config.toml
encoder_arch = "jasper"
model = "contrastive audio-text model"
dataset = "babble in 24 made-up languages, each with its own sounds, syllables and stress or tones, from a formant synthesiser"
train_examples = 39062
gain_aug_db = 10
time_shift_ms = 100
n_mels = 80
hop_length = 160
input = "log_mel"
spec_augment = true
win_length = 400
tokenizer = "word"
vocab_size = 7471
loss = "sigmoid"
embed_dim = 256
encoder_norm = "batchnorm"
encoder_activation = "silu"
encoder_depths = [2, 2, 2, 2]
encoder_kernel_size = 11
encoder_stem = "single"
encoder_widths = [128, 128, 128, 128]
text_encoder_causal = true
text_encoder_width = 320
text_encoder_layers = 6
text_encoder_norm = "layernorm_no_bias"
text_encoder_norm_position = "pre"
text_encoder_activation = "squared_relu"
text_encoder_mlp_ratio = 4
text_encoder_head_dim = 48
text_encoder_fused_qkv = false
text_encoder_bias = "qkv"
text_encoder_qk_norm = false
text_encoder_layer_scale_init = 0.01
text_encoder_parallel_block = false
text_encoder_inner_norm = false
text_encoder_positions = "rope"
init = "torch_default"
residual_init = "zero_last"
optimizer = "normuon"
muon_scale = "match_rms_adamw"
lr = 0.0051
momentum = 0.95
nesterov = true
orthogonalizer = "newton_schulz_5"
adamw_lr_other_params = 0.0014
steps = 9100
batch_size = 512
epochs = 119.3
lr_schedule = "linear"
final_lr_fraction = 0
warmup_steps = 450
weight_decay = 0.0
adamw_weight_decay_other_params = 0.05
Rows from block 3 of the audio encoder of a small contrastive audio-text model, named by matrix and row number. Rows with one number belong to one channel. Each number is 128 + 32 x the weight over its row's rms, rounded and kept within 0 to 255. All counts start at 0.
After each channel's rows are labels from the 100 clips, of 14848, where the channel reaches its highest value: "peak on" is the class under the peak. Only what is clearly more common there than usual is listed. The data: babble in 24 made-up languages, each with its own sounds, syllables and stress or tones, from a formant synthesiser. In brackets: how many of the 100.
# convs0: first width-11 conv (encoder.blocks.3.convs.0.weight, 128x128x11, each kernel summed), inputs 0-127
# convs1: second width-11 conv (encoder.blocks.3.convs.1.weight, 128x128x11, transposed, each kernel summed), outputs 0-127

convs0.87 [127 115  90  98 123 151  91  94 104 133 167 118 107 149  56 115 164 157 157  94 147 127 146 139 119 133 131 109 146 159 147 112 155   0 105 150 147 138 113 138 126 140 142 119 125 129 141 164 130 112 132 112 144  63 122 148 131 106 145 143  94  40 103 162 157 123 154 159 126 119 107 111 136 114 113  86 138 159 100 154 119  99  69 143 143 116 104 146 155  79 132  94 130 143  83 115 153 121 108  54  54  97 147 102 131  97 114  90 147 137 108 151 141  90 136 147 128 134 179 145 167 116 110 167 126 121 131 143]
convs1.87 [129 143 144 126 203 135 104 112  94 114 114 180  88  98  60 104 157 183 118 115 150 120  65 122  90 142 172  70 172 108  88 144 138  51 104  95 142 116 177 152 132 144  89  90 138  96 105 173 149 100 122 153 136 132  99  76 106  85 118 124 134 118 139 107  72  87  75  77 146 169 169 110 118  97 146 156 124 126 107 149 119 151 135 101  80 141 118 113 151  95 178 202 167 209  90 104 124 125  99 122 120 152 132 138  73  98 138 165 172 151 118 128 184 119 109 137 102 129 145 116 102 110 166 200 166 146 104 136]
peak on: /x/ (86)

convs0.32 [115 132 106 107  96 135 139 124 155 136  92 107  95 142 108 101 154 110 172 128 192  72 185 112 181 109 130 139 142 108 100 117 125 101 174 145 137 138  97 102 160 157 147 108 138 173  88 171 153 190  93 158 136 122 116 110  81 156 149 123 130 103  61 102 198 130 134 106  81  87 154 105  68 144 103 154 142 132 120 132 107 107 130 138 133 126 139  27 102  88 122 121  80 135 125  80 104 122  93 136 130 157 125 158 165 100 108 144 128  74  60 112 109 185  73 145  91 172 205  89 130  80 174  78  96 115  97 110]
convs1.32 [145 143  62  35 118 103  82 103 157 132 193 109 119 102 120 113 105 126 175 113 176 104 110 104 120 123 137 127 125 144 175 120 112 130 107  99 111 112 124 136 108 121  83 134 111  52  85 136 117  72 121 175 144 133 130 197  61 101 143 130 107 110 187  44 117  96 109 113 167 103 161  92 104 140 139 149 135 106 135 144 155 120 179 170  95 155 191  85 172  80 138  83 161 131 120 121 122 106 124 149 129 148 100 170 166 130 161  62 116 140  42 158 147 149 141 124 136 159 127 132  77 154 104 154  84 102 159 124]
peak on: /ç/ (38)

convs0.66 [115 127 144 130 128 185 119 170 183 139 146 139  93  96 124 118  55 100 186 112 111  81 150 148 152 172 110 130 158 105 120  86 126 172 192 137  88 130 138 150 166 146 146 138 149 171 104  90 139 143 132 119  87 150  97 139 148 105  85 158 154  79  94 165 127 158  63  56 103 150 138  99 134 141 120 108 154 142 107 184 128  77 124 105 147 134  81  82 108 109 114 106 148 132 126 120  70 147  94 113 124 101 118 164 186 147  78 104  49 183 109 137 180  92  81 153  80 136 188 180 179 142 151 117  98 137  94 150]
convs1.66 [105 126  81  38  89 166 186 116 141  77  97 137 156 115 157 124 146 147 123 138  94 106 155 128 168 132 111  90 121 166 114 140  87 152 115 117  99  56  98 165 129 102 104 156  89  47  80 108  97 139 114  85 124 116 150 167 135 138 192 108 150 109 148 137 119 161 175 131 180 191 162 127 126  84 127 164 110  94 108 129 174 151  94 120  97 178 108 124 169 112  90 109 104 163 172  99 115  94  97  99 131 164 139  86 109 154 131  64  66 180 101 106 117 100 106 129 148 115  99 178  95 156 150 148  89 183 153 139]
peak on: /ç/ (70)

convs0.38 [131 189 163 108 104 189 131 101  92 146  89  71 182 120 139 105  36 139 126 124 150  99 105  91 156  87 122  78 123 147 128 180 136 137 127  78 156  85 119 132 151  90 124 170 110 138 139 139  61 102 124  94  97 102 125 101  70 132 123  99 110  46 154 180 110 171  82 118 197 149 173 155  95  83 154 130  83 105 125 157 165 212 175 116 105 140 113  88 119 126 139 119 173 121 118  61 125 135 107 141 111  95  98 155 126 109  80 101 115 142 118 152 111 124 128 114  57 117 141 124 136 100 105 138 133 129 167 159]
convs1.38 [114 147 116 117 104 118 158  97 162  84 185 140 255 123 122 145 133 159  85  87 139 142 153 125 118 112 148 130  98 114 100  74 123 141 131  85  93 146 159 101 130 166 175 117 127 144  95 147 131 115  86 102 133 111 102 128 135 125  68 127  89 177 163 131 152 184 159 109 164 116  38 134 111 131 134  96 181 175  93 123 118  33 135 157 162 122  96 142 156 151  87 115 116 133 118 105 151 137 139 140 146 139 166 107 162 131 127 186 118  93 122 148 145  87 100 131 101  55 157 131 161 103 188 167 108  68 110 145]
peak on: silence (100)

convs0.47 [147 104 169 130 136 100  96 136  99  98  90 139 108 112  74  82 105 148 132  80 150 116 143  93 115 115  31 111  85 101 108 169 123  97 108 125  87  75 176 128  82 129 139 149 147 122 129 153  82 106 103 128 130 150 123  89  99  85  97 100 123 117 115 140 182 124 126  67 142 101 131 113 108 118  30  80  88 147 108 146 101  66 167 133 149 136 168 127 130 180 157 144  84 121 162 159 114 122 139 117 125 114 117 115  74 161  86  97  92  57  59 127 134 135 111 130 117 155 109  24  89 120 152 112 152  85 133 139]
convs1.47 [163 166 134 171 142 122 102 115 178  84  86 136 147 103  88 108 164 145 123 104 152 142 137 120 130 139  89 177  65  86 143  98  86 108 133  91 166 147 108 171 120 123 179  81 105  95 113 147 129 136 145 138 129 139 122 209 123 111  99 133 147 163 104 113 137  55  98 130 130 165 166  91 133 109 215 122 176 155  63 134 160 120 111 122 208 124 169 158 175 155 146  86  79 154 146 141 164 118 118  84 128 121 120 103 138 149  86 149  85  85 125 151  61 115 116 101 169 128  89 224 139 133 108  96 107 152 143 139]
peak on: silence (99)

convs0.103 [122 147 107 106 109  53 122 119 107 105 120 155  77 148 131  93 121 193 120 163 157  99  93 135 156  87 123 151 110  86  72 169 122 126 148 134 163 103  78  85 127 157 120 115 135 213 136 142  58  79  78 152 144 144 107 108 128 121 104  54 173 107 110 110 153 152  56 145 109 137 148 142 128  65 113 131 142 144 116 110 147 155 171 194 129 131 143  75 119 120  71 122  87 126 123 128 122 122 139 123 132 100 136 143 114 149  79  97  42  90  58 116  93 153 121 113  77 105  91 110 110 128  42 119 120 140 146 132]
convs1.103 [175 172 129  57  96 119  72 138 185  79 133 187  78  72 107 145  79 213 178 133 149  98 125  95 127 100 116 107  76 132 166  99  93  99 160 149 133 113 146  77 183 116 193 114 132  77 100 134 104 106 132  60 109 111 111 103 142 143  76 142 126 135 138 134 170 111 166  99 139 145  91 145 159 106  97 147 134  71 130 139 170 140 155  82  79  92 142 112 175 130 131 112 101 125  79 112  95 148 143 106 114 132 112 136 132 135 150 164  90 114 132 203 133 203  93 143 104 117 169 139  98 124 157 122  97 104 111 130]
peak on: /x/ (73)

convs0.116 [165 126 134 150 139 129 142 127 154 162 122 164  95 174 153 120 162 144 167  93  88  85 114 154 118  90 151 150 151 175 139 111  93 124 129 151 137 144 125  80  87 134 101 159 146 186 136 171 180 149 118 115 129 186 113 117 111 148 159 153 157 118 119 149 184 134 120 121  92  27  74  13 126 131  49 175 150 137 129 141 145 105  94 136 102 166 160 183 118 126 141 149  43  91 147 174 122 194 100 118 135 146 141 176 109 126 133 176 109 134 156 106 129 151 116 133 139 129 122 123 112 116 120 164  60  73 117 106]
convs1.116 [122 182 125 129  93  96 136 146  90  71 105 138  75 184  84 113 115 173 122 129  85 105 125 123 136 136  61 161  95 105  86 144 134 133 126 144 165 130 149 175 155 109  94 167  77  73 135 158 124 124 126 127 104  80 167 137 146 129 133  82  90 111  99 149 124 213 166 106 121 186 167  53 116 119 168  81 112 147  61 128 113  84 115 112 131 165 156 165 179 116 128 102 119 136 112 149 121  98  91 135 169 107 119 126 114 129  82  97 159 115 109  26 123 114 133 147 186 103 103 202 145 156 121 144 142 104 168 114]
peak on: silence (69)

convs0.79 [147 102 136 159 109 113 167 136 164  84 128 124  90 129 104 128 107 146 104  95  97 132 177 101 141  93  96  55  35  66 136 169 146 103 116 168 105 124 122 149 141 157 106 157  93 156 139 119  88  95 132  77 104 172 115 126 117  65 116 100 113  45  93  99 165 127 132 139 101 179 118 120 136 108 122  97 149 114 116 129  64  78 212 125  93 144 133 141 156  92 147 133 142 142 127 171  78  82 111 134  70 119 119  79 105 129  68  96 126 114 123 206 110 163 121 123 103 146  83  92 139 105 106 181 155 152 165 147]
convs1.79 [ 95 107 136 132 100 105 152  99 139 103  81 113 137  66 124 121 112 127 134  90 124 115 126  64 143 141 106 115   0 130 153  92 108 125 126 171 125 166 112 199 129 135 179  99 134 129 125 159 163 115 127 188 175 100 145 101 122  99 102 106 169 122 137 127 107 116  92 105 111 137 121 104 129 106 198  55 135  86 120 115 133  96 165 110 237 168 137 157 130 109 173 101 133 129 156 150 163 157 112 139 119  93 139 149 126 167 132 115 116 107 137 145 107 162 121 102 151 101 101 167 152 135 130  69 196 139 101 109]
peak on: silence (94)

convs0.24 [ 94 100 143 131 105 144 134 152  84 105 121  74 134 137 160 109 136 147 107 149  76 141 113 182 116 110 128 144  82  94 150  97 226  58 118  77 206 131 150 125 131 184 143  79 150  96  86  67  94 133 147  97 155 107 136  95 131 147  85 124 149  99 132 120 152 111  81 163 146  58  69  71 149 122  99 106 143 125  71 106  86 140  91 121 120 132 141  91 116 123 108 101  92 155 119 143 100 110  97 118 160 123 107 104 119  94  91 181  88  85  28 128 111 124 149 115 132 175 156 139 144 163  94 151 132 119 137  86]
convs1.24 [121  97 109 122 160  83 181 149 127 185 142 137  74 171  83 142 122 135 138 124 139 138  92 139  88  82 116  88 140 157 196 108  36 119 110 107 102 125  93 126 202  99 176 121 118 158 113 100 145 109 175 159 102 166  68 104 137 146 216 109 116  99 173 143  90 122 127 129 121 107 100 109 116 122 110 170 168 141 131 123 154 118 125 111 113  98  99 111 107 143  81 205 149  97 145 169  97 166 130 125 143 136 148 122  65 102 147 102 188 149 181 138 146 135 142 130 125 153 135 107 106 144 194  41 109 161 143  92]
peak on: /ə/ (74)

convs0.62 [ 94 107 147 151  86 155 117  95 100 144  96 112 114 144 122 133  53 184 158 134 160  90 102  95 113 153  74 114 105 108 139 122 127 136  93 144  87  72 135 121 127 106 152 130 195 137 143 132 179  79  68 108 103 117 139 142  85 122 103 157 134 133 109 118 231 113  75 123 128  99 174 118  95 129  89  62 123 140 122 204 221 112 142 122 139 119 124 141  92 161 170  82  45 181 150 157 134 109 112 144  97 116 131 113 138 130 137 140 127  98  49  74 155  82  96 119 108 148 105 114 134 127 142 101 108 153 130 120]
convs1.62 [123 109 123 188 168 130 104 148  97  66 134 113  89 128 127 109 152 191 141  92 156 150 126 154 149 148 125 127 174 157 153 138 113 121  91 173 115  83  89 121 147 135 141 105  60 116 123 125 153 176 138 144 102 135 125 123 134 113  79 159 147 125 137 178  44 138 157 113 125 120 112  88 131 180 129 119 177  79 122 161 149 137 137  61 138 112  74 110  72 167  96 203  98 129 146 166 152 125 122 175 118 119 184 116  95 132  99  81 115 123 145  80 130  83  93 187  47 161 143  90 153 164 108  84  69 143 139  83]
peak on: /k/ (31)

convs0.9 [150 131 134  82  81 135 149 161 213 126 156 102  86 158 138  86 156 133 156 146 155 121 108 155  86 107 141 102 141 103 149 120 151 144 155 161  74  35 136 149 140 145 128  76  95 111 132  67 168 148 163 159 148 154  77 141 146 117  57 157 101 116  81  60 146  90 165  85 168 163 141 165 136  99 157 145  99 142 117 174 143  32 145 137 144 166 135 178 119 130 160 129 141 152 144  82 137 121  96 102 101 126  92 135 144 163 105 125 146 160  39 150 132 138 112 156 131 112 191 139 178 130 156 137 111 145 111 124]
convs1.9 [176 152 104  78 107 121 143 112  45  81 139  90 114 136 113 133 121 170 125 132 127 149 166 102 101 115 111  78 105 146 159 117 134 127  97 183 119  89 173 105 148 102 104 170 129 128  48 137 116  97  96 169 147 146 175  83 119 143 157 183  96 132 142 117 106  86 128 170 140 145 149 176 103 113  75 100  95 107 115 130 135 172 161 152 105 132 191 117 143 161 127 142 110 147 156  50 151 135  69 155 149 143 122  66 167 175 155  95 154 185 126 130 154 148 152  95 129 143  82 111 210 153 146 108 207 140 137 162]
peak on: /k/ (46)